Rows from block 4 of a small spectrogram enhancement model, named by matrix and row number. Rows with one number belong to one channel. Each number is 200 + 20 x the weight over its row's rms, rounded and kept within 0 to 999. All counts start at 0.
After each channel's rows are labels from the 100 clips, of 14976, where the channel reaches its highest value: "responds to" is what is common among them; "peak in band" is the frequency band that holds the peak. Only what is clearly more common there than usual is listed. The data: simulated sounds of rotating machines with and without faults. In brackets: how many of the 100, against the usual share in percent.
# convs1: first pointwise conv (model.enc.1.1.convs.1.weight, 128x128x1x1), inputs 0-127
# convs3: second pointwise conv (model.enc.1.1.convs.3.weight, 128x128x1x1, transposed), outputs 0-127

convs1.109,176,196,226,177,206,205,200,198,221,216,192,200,222,209,209,183,190,221,157,221,194,191,193,265,195,185,182,206,191,211,192,196,192,191,185,211,210,185,206,231,216,147,167,221,194,223,175,131,214,190,199,181,185,199,205,206,192,198,211,193,206,228,248,202,183,193,226,198,208,221,198,204,208,194,179,247,208,186,153,195,216,185,215,207,194,211,243,201,171,170,195,216,213,206,192,213,212,192,183,199,235,212,200,174,192,174,216,207,207,176,187,209,226,173,229,226,215,217,193,204,183,234,230,182,189,197,215,188
convs3.109,217,197,193,198,202,203,192,201,204,174,168,197,188,202,237,201,196,197,214,198,181,162,237,206,202,207,153,221,198,193,160,206,189,206,219,232,172,221,213,215,205,186,206,181,220,202,178,236,200,176,209,182,207,164,204,211,174,209,203,200,188,210,164,189,187,245,234,194,179,208,203,159,160,203,191,212,220,187,202,176,149,195,187,225,162,191,207,220,174,206,228,183,220,207,172,194,181,194,218,186,247,190,194,195,198,202,204,195,173,198,212,209,194,167,213,168,190,188,193,174,215,239,162,202,190,207,182,180
responds to: piston engine (65 vs 13); rattle (39 vs 14)
peak in band: 0 to 250 Hz (31 vs 12.5); 250 to 500 Hz (25 vs 6.2)

convs1.81,207,170,221,200,176,191,154,202,223,194,217,222,188,179,196,241,210,191,205,202,181,185,185,201,178,172,193,199,181,193,209,193,206,182,192,173,213,169,215,194,199,216,195,198,198,192,228,176,238,183,207,223,211,202,165,177,192,200,225,205,243,207,217,187,212,195,198,209,213,242,205,200,198,186,240,161,190,160,190,203,230,227,237,221,198,193,215,169,178,189,183,211,205,210,183,201,141,161,189,184,190,231,186,152,180,185,203,213,190,185,224,182,193,190,192,225,214,194,218,178,221,192,209,196,213,179,218,168
convs3.81,182,207,219,222,175,187,201,227,187,181,210,188,208,230,184,240,187,175,166,215,202,219,201,182,199,222,225,236,196,197,200,189,233,196,186,205,236,202,232,207,227,175,194,194,201,166,220,208,197,180,207,233,210,222,206,225,176,178,199,208,169,222,225,196,218,205,206,176,192,196,203,204,211,191,194,197,216,196,195,210,196,205,208,163,212,221,190,192,236,233,235,208,211,234,216,213,208,195,154,203,176,202,204,169,202,235,181,205,210,211,222,210,231,236,173,159,185,202,202,169,216,197,153,164,195,186,236,192
responds to: speed: fast (60 vs 32.8); fan (52 vs 12.6)
peak in band: 0 to 250 Hz (94 vs 12.5)

convs1.43,158,187,196,204,232,214,205,173,217,199,211,211,204,218,195,195,189,200,220,215,186,164,182,218,239,241,187,210,215,191,188,218,199,191,196,218,209,214,173,139,191,172,227,220,227,211,236,220,178,249,199,233,188,233,207,182,221,220,183,239,157,219,183,225,172,180,198,208,169,229,212,199,202,201,176,205,179,162,211,179,208,196,185,207,202,195,211,206,232,197,210,220,207,204,213,244,210,220,191,209,228,200,197,196,189,178,207,204,202,181,214,214,209,211,184,193,210,182,210,188,196,188,219,204,218,244,182,225
convs3.43,176,177,213,222,185,212,188,178,200,217,191,214,184,195,221,199,198,163,201,175,208,225,230,217,203,211,205,211,190,178,204,201,210,200,191,216,194,192,167,206,164,182,178,204,214,226,199,185,171,178,164,183,237,168,203,201,204,145,198,191,202,193,194,199,205,242,225,215,201,167,167,178,193,210,215,189,201,170,195,184,188,223,188,197,219,205,185,226,208,198,240,203,144,215,206,197,198,190,233,217,207,190,186,235,214,245,229,184,173,219,208,224,178,194,176,198,195,194,213,196,229,201,190,156,246,219,204,196
responds to: piston engine (33 vs 13)
peak in band: 500 to 1000 Hz (30 vs 12.5)

convs1.24,197,186,213,182,179,214,220,214,214,166,208,171,231,197,231,161,195,198,195,177,218,180,170,199,209,199,236,165,173,148,198,220,234,183,208,201,220,189,213,226,202,210,181,233,234,187,182,191,224,215,204,218,211,198,226,188,179,207,209,206,162,195,193,203,179,211,189,202,203,217,214,220,173,204,223,186,184,213,210,208,182,187,197,182,185,213,212,216,210,166,160,189,221,216,228,222,231,182,187,251,191,256,179,181,195,229,208,198,196,219,193,216,186,199,198,168,221,199,208,194,211,193,180,164,210,211,226,205
convs3.24,203,214,179,185,230,204,186,248,195,228,195,206,203,205,206,203,222,237,186,191,203,221,213,167,190,211,189,212,208,157,184,168,161,210,205,181,207,201,189,164,186,209,203,224,200,209,198,210,216,157,196,188,191,208,198,228,161,228,217,196,232,233,207,197,239,220,218,205,181,205,181,196,198,207,202,174,178,201,154,208,169,201,177,168,189,244,183,228,207,197,198,210,185,198,222,212,174,212,231,144,188,192,219,170,176,182,203,191,205,172,198,173,208,191,172,224,180,203,199,186,197,208,201,218,193,221,227,198
responds to: fan (81 vs 12.6)
peak in band: 250 to 500 Hz (75 vs 6.2)

convs1.58,194,203,206,176,218,182,193,199,143,211,183,182,190,170,188,209,222,215,201,177,204,230,211,231,229,217,194,219,142,172,213,203,223,193,210,189,204,205,203,229,182,249,201,198,204,215,192,175,190,188,229,194,193,225,213,188,212,212,227,202,229,183,201,221,204,199,183,182,185,201,194,159,206,197,200,147,210,156,217,190,163,205,202,220,205,196,228,197,216,186,167,187,198,196,190,192,210,231,211,199,210,216,205,215,177,198,183,204,198,161,177,194,207,173,182,173,207,253,205,188,236,201,241,218,201,206,183,199
convs3.58,214,193,208,227,187,205,206,168,202,216,199,200,203,199,212,208,175,218,182,216,175,181,187,210,178,225,196,193,200,214,210,173,211,203,152,210,210,199,196,168,189,186,171,188,231,195,187,177,195,175,186,198,205,240,204,183,198,197,213,198,208,206,323,200,210,228,190,196,187,186,180,211,223,171,191,160,209,191,188,211,219,228,180,199,217,204,218,199,193,200,200,189,200,201,209,162,227,216,230,189,202,206,193,199,221,213,195,207,213,230,211,215,158,172,197,219,216,203,203,191,219,189,206,183,190,202,216,225
responds to: piston engine (52 vs 13)
peak in band: 0 to 250 Hz (75 vs 12.5)

convs1.103,191,184,197,234,230,206,229,194,200,159,199,161,219,207,229,231,216,147,212,177,220,179,189,210,173,210,226,196,211,183,234,211,188,226,180,230,224,178,195,201,213,189,175,189,183,207,162,199,170,189,222,225,229,192,240,191,218,211,215,222,188,195,194,187,198,185,201,198,166,222,191,242,199,218,234,233,195,207,203,225,225,188,204,195,168,200,210,193,231,210,192,199,179,219,214,168,203,196,188,183,211,214,194,218,211,179,161,191,201,188,215,233,205,171,206,187,187,197,192,186,202,232,180,208,153,212,204,205
convs3.103,198,206,208,165,180,166,228,177,186,152,174,233,214,220,184,204,186,188,213,225,198,223,203,192,226,221,211,204,199,204,211,233,188,225,206,202,202,174,202,209,193,178,225,205,184,175,227,202,190,203,159,206,170,190,208,184,194,164,216,241,204,198,140,191,205,196,190,192,169,191,192,179,177,205,189,218,199,197,216,206,194,211,194,249,189,189,189,184,192,178,246,176,218,226,219,180,164,168,195,199,212,190,210,213,193,183,175,197,194,196,175,191,171,201,237,180,200,213,197,153,181,182,195,200,209,218,166,203
responds to: fan (62 vs 12.6)
peak in band: 0 to 250 Hz (93 vs 12.5)

convs1.42,183,202,184,191,180,220,181,200,177,208,223,209,186,188,192,185,196,220,200,178,211,235,210,199,228,179,181,211,228,199,198,211,225,197,172,197,224,180,163,189,206,197,187,211,220,159,228,201,199,169,170,213,194,233,186,195,156,161,160,169,250,213,213,195,232,195,200,213,202,204,208,235,192,201,200,168,178,198,191,196,216,219,192,184,201,212,204,148,210,169,232,206,225,187,226,198,184,223,199,169,217,214,171,179,169,158,196,216,192,180,208,197,195,206,198,168,202,202,196,189,185,211,166,194,235,189,204,223
convs3.42,192,210,186,211,177,212,207,193,188,229,176,192,238,189,170,230,175,239,200,213,173,183,213,199,246,201,189,194,169,202,191,187,175,207,181,186,189,193,166,192,182,207,189,212,228,183,189,167,202,218,211,228,165,235,224,193,178,218,197,216,175,199,210,207,183,213,213,208,177,213,201,216,193,183,226,229,182,218,230,194,188,207,190,238,239,197,207,219,218,195,194,183,192,197,181,163,220,149,208,193,210,183,183,203,177,182,237,179,213,187,174,159,226,221,208,180,192,177,174,186,189,230,216,215,192,166,193,215
responds to: speed: fast (68 vs 32.8); fan (57 vs 12.6)
peak in band: 0 to 250 Hz (88 vs 12.5)

convs1.119,213,216,215,183,237,190,180,128,193,139,160,194,184,195,220,210,218,214,192,200,193,206,178,202,184,256,215,216,206,188,181,182,219,229,252,190,204,216,228,194,209,209,235,172,187,231,197,212,183,202,191,213,186,188,186,178,184,185,188,205,216,189,184,202,211,189,188,207,209,208,217,205,202,231,221,219,222,198,191,185,213,173,207,199,162,188,200,202,198,201,170,219,195,211,185,220,202,189,216,174,192,222,178,199,199,188,199,201,186,171,219,211,176,191,158,194,218,161,197,229,220,196,229,193,196,178,187,229
convs3.119,161,233,184,227,226,197,219,135,211,228,221,215,199,199,200,208,182,188,195,173,197,209,209,208,192,241,202,212,172,253,177,232,190,179,226,205,189,185,203,206,222,175,235,192,204,172,213,197,179,176,199,202,194,204,193,159,209,220,219,202,207,204,206,203,185,177,203,176,227,190,215,203,190,196,228,163,203,232,207,182,188,182,218,209,200,212,192,185,183,204,167,192,197,206,201,188,210,191,215,223,219,212,185,204,167,220,182,193,207,179,185,214,170,191,248,192,211,211,179,224,190,171,197,246,210,180,165,224
responds to: piston engine (46 vs 13); rattle (40 vs 14)
peak in band: 0 to 250 Hz (47 vs 12.5)

convs1.118,230,200,217,170,214,199,174,247,184,178,189,171,194,241,210,211,223,224,234,189,167,223,233,196,228,217,188,206,138,225,190,216,201,213,164,177,217,218,201,196,202,200,184,194,214,214,175,215,211,198,184,195,180,208,215,195,190,221,183,191,227,179,167,186,210,230,198,230,185,185,167,201,220,171,196,240,223,209,201,197,173,221,213,199,210,195,220,173,212,190,186,157,203,203,220,211,208,195,190,205,180,213,208,178,199,171,187,231,211,205,202,187,221,168,199,177,218,213,234,239,211,180,212,197,187,189,184,199
convs3.118,171,202,189,174,185,202,185,192,187,222,199,178,215,207,196,210,207,234,176,205,183,200,158,198,184,186,205,168,232,213,168,216,217,177,164,150,194,202,193,189,185,209,212,191,181,196,152,222,192,215,180,201,190,218,236,211,192,192,177,196,223,223,251,207,201,217,180,198,214,205,165,205,209,179,172,217,182,182,207,194,199,179,196,182,200,169,198,205,196,216,201,257,178,221,195,197,208,191,192,219,202,222,156,178,199,209,214,183,222,218,160,199,237,191,223,216,224,206,172,215,215,220,237,213,176,188,191,183
responds to: piston engine (72 vs 13)
peak in band: 250 to 500 Hz (59 vs 6.2)

convs1.117,186,201,196,183,192,198,203,210,203,168,216,213,212,194,193,202,206,201,248,225,198,183,240,195,203,208,219,234,242,205,207,177,202,204,163,209,218,220,201,196,209,160,187,180,205,191,201,218,168,204,197,215,175,185,213,195,164,221,171,180,184,190,235,192,183,154,197,195,180,175,207,186,194,189,193,223,231,158,194,166,202,212,202,215,213,205,215,182,203,241,221,220,233,218,221,171,209,232,155,206,211,219,172,216,162,204,208,220,160,199,191,215,194,241,198,202,220,175,208,220,212,198,209,192,208,236,210,199
convs3.117,210,193,216,195,195,219,213,178,173,187,183,193,209,212,207,154,195,183,201,198,215,198,202,183,172,193,208,202,262,196,172,195,201,227,243,218,199,210,206,146,192,186,200,209,181,220,201,208,202,190,201,187,214,187,197,193,205,218,186,199,246,200,168,232,185,145,167,211,185,180,196,159,228,156,174,237,217,175,226,206,177,197,187,215,210,198,183,203,216,225,191,200,217,180,210,210,191,216,181,186,218,183,220,213,202,194,239,243,203,225,178,193,166,223,201,202,214,213,186,220,195,202,206,203,179,216,189,177
responds to: piston engine (61 vs 13)
peak in band: 250 to 500 Hz (27 vs 6.2)

convs1.110,193,190,249,237,201,192,177,211,196,206,195,189,183,196,224,244,196,157,180,214,193,171,139,170,218,221,192,165,168,165,160,198,195,215,207,201,213,204,181,229,214,201,216,205,173,211,212,196,159,168,222,190,236,172,216,197,202,218,214,176,178,222,192,190,198,196,194,192,195,217,197,205,203,206,203,190,204,205,188,200,211,207,193,201,198,216,222,218,218,173,191,192,208,166,219,212,217,201,180,201,199,215,211,193,210,222,175,126,187,212,231,222,187,201,210,215,202,183,195,168,212,193,190,192,165,187,215,219
convs3.110,206,170,195,191,212,224,203,199,214,181,216,214,205,207,227,201,199,209,197,198,172,198,193,208,214,163,234,217,216,237,219,214,228,228,197,201,217,209,199,183,212,186,180,210,204,163,214,178,186,217,225,206,226,219,181,236,178,220,185,205,219,193,198,211,207,141,221,174,197,203,205,210,177,239,221,187,197,184,193,220,171,194,214,191,227,212,228,213,191,186,223,226,189,189,187,204,220,215,166,207,216,226,162,221,205,189,194,207,206,181,179,217,206,192,188,183,175,221,194,206,241,182,164,183,257,145,209,214
responds to: fan (61 vs 12.6); thin (high-pass) (31 vs 12.1)
peak in band: 0 to 250 Hz (88 vs 12.5)